Rows from block 3 of a small image classifier, named by matrix and row number. Each number is 128 + 32 x the weight over its row's rms, rounded and kept within 0 to 255. All counts start at 0.
After each channel's rows are labels from the 100 images, of 14848, where the channel reaches its highest value: "strongest on" is what is common among them. Only what is clearly more common there than usual is listed. The data: drawn small creatures on textured ground. In brackets: how many of the 100.
# conv: 3x3 conv (model.blocks.3.conv.weight, 80x80x3x3, each kernel summed), inputs 0-79

conv.17 [198 123 136 118 142  79 111 113 107  83 204 146 190 144 142 103 193 112 163 108 171 168 117 144 133 146 146 138 140 142 170 127  88 139 141 159  86  95 142 130 105 114 190 125 126 153 143 180  83 145 112  52 141 201 143 169 135 179 102  87 183 165 161 128 152 132 108 131 127 163 137 135 144 103  71 139 146 140 125 131]
strongest on: green (43); starfish (39); dragonfly (37)

conv.65 [115 124  73 143 156 111 107 127  98 126 114 108 114 114  74  57 117 113  99 110 111 133  94 121 116 113 138 116 108 144  90 120 117  95  39 115  60  94  75  33 122  96  97 130 111 117 116  68 100 116 124 118 113 113  73  95  78 108 112 136 107 102  93 139 118  74  87  67 112  95  98 111  97 125  87 112 103 114 110  81]
strongest on: striped (45); crab (26)

conv.64 [151 105 113 122 122  75 117 113  87  92 142 116 187 109  98  99 117 172  91  62 153 122 116  97 107  99  86 122  91 115 105  62 106 126 120 132  79 123 115  79  20 120 105 127 124 127 131 120  99 107 124 114 130 137 104 145 126  86 108  90 123  79  76 104  83  99  89 133 129 150  74 100 112 128  37 140 102  91 136 142]
strongest on: green (29); black (28)

conv.79 [120 170  86 124 187 169 131 158 180 148  99 106 139 135 138 174 130  97 132 160 184 152  91 163 167 161 135 181  83 150 120 155 130 172 208 108 130 175 144 110 197 134 170 150  65 136 111 104 152 101 134 168 142  83 153  88 136 129 111 170 133  99 142 146 127 159 167 125 100 109 173 101 123 147  60 135 140 113  85 146]
strongest on: yellow (62); starfish (39); orange (25)

conv.8 [ 93  93  87 155 148 121 154  99  72 130 104 116 103 126 157 144  92 108 141 110 114 120 156  76 111 125 139  73  98 109 130 127 160 103  49 110  85  93 119 117 112 111  78 103 111 135 123 119 120 129 133  74  93  55 106 131  75  95 141  89 104 165  92 128 117  92 116  94 127 110 141 113  61 157  59 148 113 107 155  32]
strongest on: turtle (25)

conv.77 [146 159  59 169 119 128  98 134  95 164 158 127 129  90 153  58 166  81  79 156  95 112 156 107 114 190 139 143 150 118 153 116 130  73  78 115 115  77 110  48 169 108 154 107 129 109 133 159 107 125  82  74 137 148 157 127  92 158 154 117 151 120 116 137 134 137  57 109 118 145 159  90 174 132  83 108 109  98 183 116]
strongest on: black (58); turtle (33)

conv.40 [150  52  45 177 144 120 154 120  91 143  81 115 191 122  79 104 130 139  73 125  95 169  89 111 120 141 122  97 117 127  74  69 142 114  87 133  96 137 114  67 104  89 117 130 131 125 152  67 157  92 131 107 118  83  86 110 127 115  96 114 122  80 116 135  67 101  94 130 136 126  99 104 104 148  73 125  70 142 134 129]
strongest on: black (46)

conv.44 [132 116 226 121 123 109 127  91 153 124 169 124 113 109 147 117 141  76 176 129 121  88 125 194 133 118 141 180 170 141 144 114 119 124 178 133 135 128 138 136 126 114 136 139 172  94  98 162 147 159 131 245 114 183 137 200 147 150 160 110 132 178 164 127 133 138 157 143 132 125 112 137 148 140  93 137 165 101 109 210]
strongest on: starfish (34); yellow (32); teal (25)

conv.30 [113 113 150 141 104 115 151 134 101 101 131  94 114 104 126 132 113 127 105 127  98 126 143  86 125  88 123  40 132 108 125 121 136 134  75  98 151 108 136 154  98 110  87 138 115 126 114 117 108 120 112  20 116 111 102 116 160  93 123 125 153 118 127 121 114 111 109 172 137 135  87  93  82 106 135 134  70 129  86   0]
strongest on: crab (44)

conv.25 [127 122 156 157 164 160 121 163 100 172 106 128 171 145  93 104  75 218 151 149 137 158  77 148 140 102 101 119 150 175  88  97 149 134 133 159 115  82 112 102 135 148 153  95 162 107  70  69 121 113 117 108 149 102 103  80 153  99 113 165 120  93 144 143  85 155  67 181 137 152 154 164 140 163  45 110 119 113 154 108]
strongest on: red (86); starfish (30)

conv.70 [114 112 107 157 110  82 119 106  91 129 117 139 179 114  93  76 108 168  33  85 128 135 129 132 118 116 118 102 108  49  96  69 125 104  94 132 114  85 119  61  96 118  61  91 134 153 157 108 114 109 141 129 108  93 114 155 118 108 108  88 122 147  86 115 101  54  98 143 131 137  89 115  91 134  67 134  97  99 168 154]
strongest on: crab (60); black (30)

conv.55 [147 148  96 144 111 127 100 113  91 126 117 144  65 192 116  66 158 160  58 141 140  97 154 115 130 128 173 131  92  79 136 120 135 140 105 121 169 112 136  86  95 111 152 107 109 168 189 123 156 109 162  91 127 128 145 142  64 103 137  86 137 109  99 134 150  96 113  86 157 173 113 153  96 107  26  93  92 117 184 111]
strongest on: black (45); red (39)

conv.19 [102 125 108 151 130  98 120 107  50 168 133 116  80 106 122 171  75  83 128 124  86 133  87 141  92 135 141  96  83 135 101 115 167  43  65 122  87 113  72 122 122  92 103 138 124 144 126 110 129  90 161 104 109 123 117 118 114 146 174  85 111 160 126  64 120 107  89  71 122 146 129  75 114  83 131  94  66 116 168 104]
strongest on: teal (48); crab (26)

conv.15 [133 134  73 133 108 143 128 128  97 141 144 114 117 114 153  58 117 145 116 130 103 119  99  27 120 141 129  82 113 133 121 130 131 111  93 109  96  89  96  44 130 117 110 115 121 113 114 142 135 144 118 120 122 117  68 110  19 124 155 124 129 130  68 128  93 111 127  99 140  73 119 152  90 130  22 112 127 100 155 105]
strongest on: black (46); turtle (40)

conv.32 [ 67 118 105 203  82 100 115 139  85 132 103 149 174  89 122  82 100  95  85 114 125  94 112 107 153 102 108  70  91  68 109 110 190 119  85 107  78 117  95 119 109 138  85 111  68 108  91  97 128 111 132 124 132  80 124 117 161 101 151 127 106 122 107  85 128 117 108  85 120  54 104 112 126 127 182 132 115  68  97 115]
strongest on: white (70); beetle (31); crab (30)

conv.47 [110 118  31 155 150 149  97 113  93 139 106 125 189 118 104  85 166  24 110 129 138 150 100 113 120 154 124 143  78  94 130 123  93 114  82 129 117 141 108  87 146 133 130 144  75 171 148 113 111  72 121  80 128  85  96 108 114 133  83 159 102  80  87 147 132  95  89  86 108 105  99  76 138  91 140 119 104 102 121 159]
strongest on: black (41); white (32); turtle (28)

conv.52 [150 128 154 132 161 108 156  86  95 118  97 112 121 147  95  80 158 146  88 130 140 134 137 157  92  81 109 117  92  69  75  87 154 132  81 113 169 105 103 111 107  99  80 124 125 143 174  88 117  72 147 184  75  94  98  56 141 128 141 116  92  98 119 126  86 105 111 137 134 151  56 131  86 150 152 118  60 146 119 186]
strongest on: crab (37); white (37)

conv.75 [152 141  62 112 157 139  69  99 111 107  58  53 163 138 134 136 120 107 116 138 190 143 106 134 133 151 137 153  88 121  92 142 107 144 132 146 116 165 125  67 119 123 120 104  83  86 144  98 122 100 122 156 120 136 115 104 141 158  36 148 126  59 109 118 147 134 164 111  72 113 120  71 147  84  93 145 112 142  61 171]
strongest on: yellow (31); black (26)

conv.37 [ 83 140 141 116  87 165  90 131 190 117 143 125  82  78 150 197 132  70 169 129 130 114 102 123 140 165 144 119 135 138 146 171 105 122 221 106 121 183 165 178 160 107 149  96 113 125  56 140 125 147  98 105 121 137 150 122 125 138  70 126 100 125 141  91 130 162 196 101 126  92 130 106 142  98 122 113 192 105  80  97]
strongest on: yellow (63); striped (39); dragonfly (34)

conv.72 [100 138 116 162  94 123 132 169  95 127 169 183 168 106 134  20 113 167  78 147 136 175 162  52  91 157 105  89 136 171 143 133 114  91  98 145 139 128 114  83  97 134 124  98 173 159 152 148  91 151 129 105 113 109 138 152 120 101 176 112 132 138 128 121 139 128 112 164 131 180 156 163 155 140 130 130 132 115 232 155]
strongest on: black (58); turtle (39)

conv.62 [ 97 136  99 130 130 132 108 115  88  97 121 121  71  78 107 139 104  79 102 131  88 141 120  63  88 141 132  63  89 113 111  98  93  73  69 104 152 121 122 132  98  91  79  70 111 130  96 107 120 126 106  32  97 114 105 110  78 108  78  89 133  99  86 105 138 135 148 122 101  94 112  89 101 113 119 142  81 125 109  72]
strongest on: turtle (26)

conv.14 [108 102 185  80 119  70 149 119 160 108 172 103 100 114 142 189 115 122 172 111 114 131 144 163 121 112  93 111 181 136 167 102  94 161 198 159 126 143 197 207 106 136  99 137 129  73 105 146 114 158 130 129 146 142 159 229 139 128  93 108 121 193 172 126 125 119 154 145 117 125 117 135 140 127 120 146 176 106 100 112]
strongest on: yellow (53); white (44); dragonfly (33)

conv.50 [159  87  93 123 104 150 108 117  78  58 165 152 161 126 125  53 170 142  89 107 149 105 133 110 143 116 133 181 131 150 160 137  95 153 138 124 124 115 140  68 102 101 183 101 132 117 145 166 118 127 114 101 113 144 140 126  92 134  74 117 168 110  70  98 148 183 164 124 127 106 138  92 115 106  35 100 121  90  44 131]
strongest on: red (47); starfish (33); dragonfly (30)

conv.71 [ 80 174 115 135  75 103 104 133 173 105  85 140 108 124 183  76 129 178  98  76 169 172 154 124 158 145 105  71 166 147 145 190 140 150 104 139 151 119 120  50 105 165 128 122 154 131 116 123 124 163 109 120 124 111 142 106 160 130  71 158 126  81 192 133 137 134 132 101 131 179 159 118 193 126  78  96 118 145 122  69]
strongest on: teal (67); starfish (42)

conv.35 [168 130 112 123 100 151 101 133  84 119 106 169 123 160 136  71 156 201 121 127 120 134 115  51 169  90 117  95 162 156 123 148 153 163  70 148 121 124  91  64  66 154 154  96 161 107 147 161 130 142 125 117 179 142  96 120  91 153 120 160 125  76 129 149 121 105 110 115 156 124 146 173 161 113  37  70 105 145 100  99]
strongest on: red (59); starfish (33)

conv.73 [192 134  87 146 166  97 120 123 145 113  67 101 121 145 133 151  95 161 105 107 126 171 120 161  92 116  94 161  90  93 102 102 138 152 135 141  89 161 126  63  72  83 114 122 100  97 142  51 108 146 125 196 106 130 129 147 115 101  78 104  86  55 122 119 119 123 103  99  97 152 139  99 157 113  59 113  97 125  71 161]
strongest on: white (43); crab (32); beetle (26)

conv.38 [ 66 189 136 181  77 154 133  94 136 198 193  96  98  84 167  96 127  27 128 170 130  79  95 122 171 138 185 106 153 108 133 151 165  66 135  94 132 113 116  97 162 133 142 113 159 155  67 151 153 143 119 157 147 161 125 132 101 109 169 104 120 151 164  98 136 112 144 104 152 120 115 140 121 150 112 134 136 143 144 149]
strongest on: teal (55); starfish (34); crab (28)

conv.41 [122 110 112 116 123 106 131 171 128 104  89 130 230  77 100 151 125 123 169  95 142 194 121 158 103  97 115 163 129 100 140 109 146 134 143 135 108 156 147 205  94  95 124 109  87 122 115 124 113 108  85  86 112 118  96 109 211 113 104 131 100 110  72 112 123 122 168 172 102  81 114  74 151 128 194 113 149 119  72 109]
strongest on: black (41); turtle (28)

conv.22 [122 145 144 142 134 128 154 133 107 112 144 129 127 107 140 106  93 141 115 149  74 153 143  93 104  72  95  67 140 110 154 118 146 145  82  97 178  94 132 144 109  93  99 150 115 129 149 113  92  94 147   1 116 108 120 118 142 105 141 123 152 142 118 124 120  95 100 143 142 143 110 101 115 119 121 114  93 123  87   0]
strongest on: crab (40); white (40)

conv.12 [109 164  81 175 118 103 137  96  74 106 130 124  72 111 180  40  89 160  53 118 139 121 144 126 139 121  82 130 137  57 149 133 150 110 100 140 135  83  98  38 106 125  82 147 137 146 155 151 109 148 145  98 106 120 142 129  83 110 105 104 132 148 126 109 117 111  85 102 150 147 152  95 138 119  49  91 134 141 173 112]
strongest on: red (71); starfish (27)

conv.43 [158  89 109 106 203 141 167 165 138 114 109 103 117 137  94 154 113 115 153 186  47 130  91 140 100 135 145 175 128 132 120 111 143 128 148  93  96  97 145 159 167  51 147 153  80 134 140 142 110  85  92  75 124  67 101  83 115 124 128 140 113 153  65 131 120 120  83 110 126  81 101 100 135 116  86 133 156  69  73  98]
strongest on: yellow (53); white (29)

conv.67 [ 88 182  80 124 126 118 156 158  94  56  92  99 170 113 132 121 153 171 106  88 193 180 134 109 175  58  99 120 150 110 141 113 148 175  91 123 152 123 121  84  85 120 120 168 150 114 143 111 126  90 157  78 170  85 121  83 145  89  88 151 135 121 137 142 103  82  70 142 142 180  98  83 125 115  95 101 100 130 114 129]
strongest on: teal (62)

conv.4 [180 161  94 135 146 119 108 147 117 131 130 125 118 168 122 120 102 172 116 106 124 113  68 101 176 147 148 121  93 183 140 152 151 166 109 141 117  84 122 105 124 142 149 132  97 143 102 121 137 113 108  29 138 135 133  88  87 164 148 163 156  87  97 148 135 130  79  89 160  76 140 148 129 111  56 110 100  99 109  11]
strongest on: teal (50)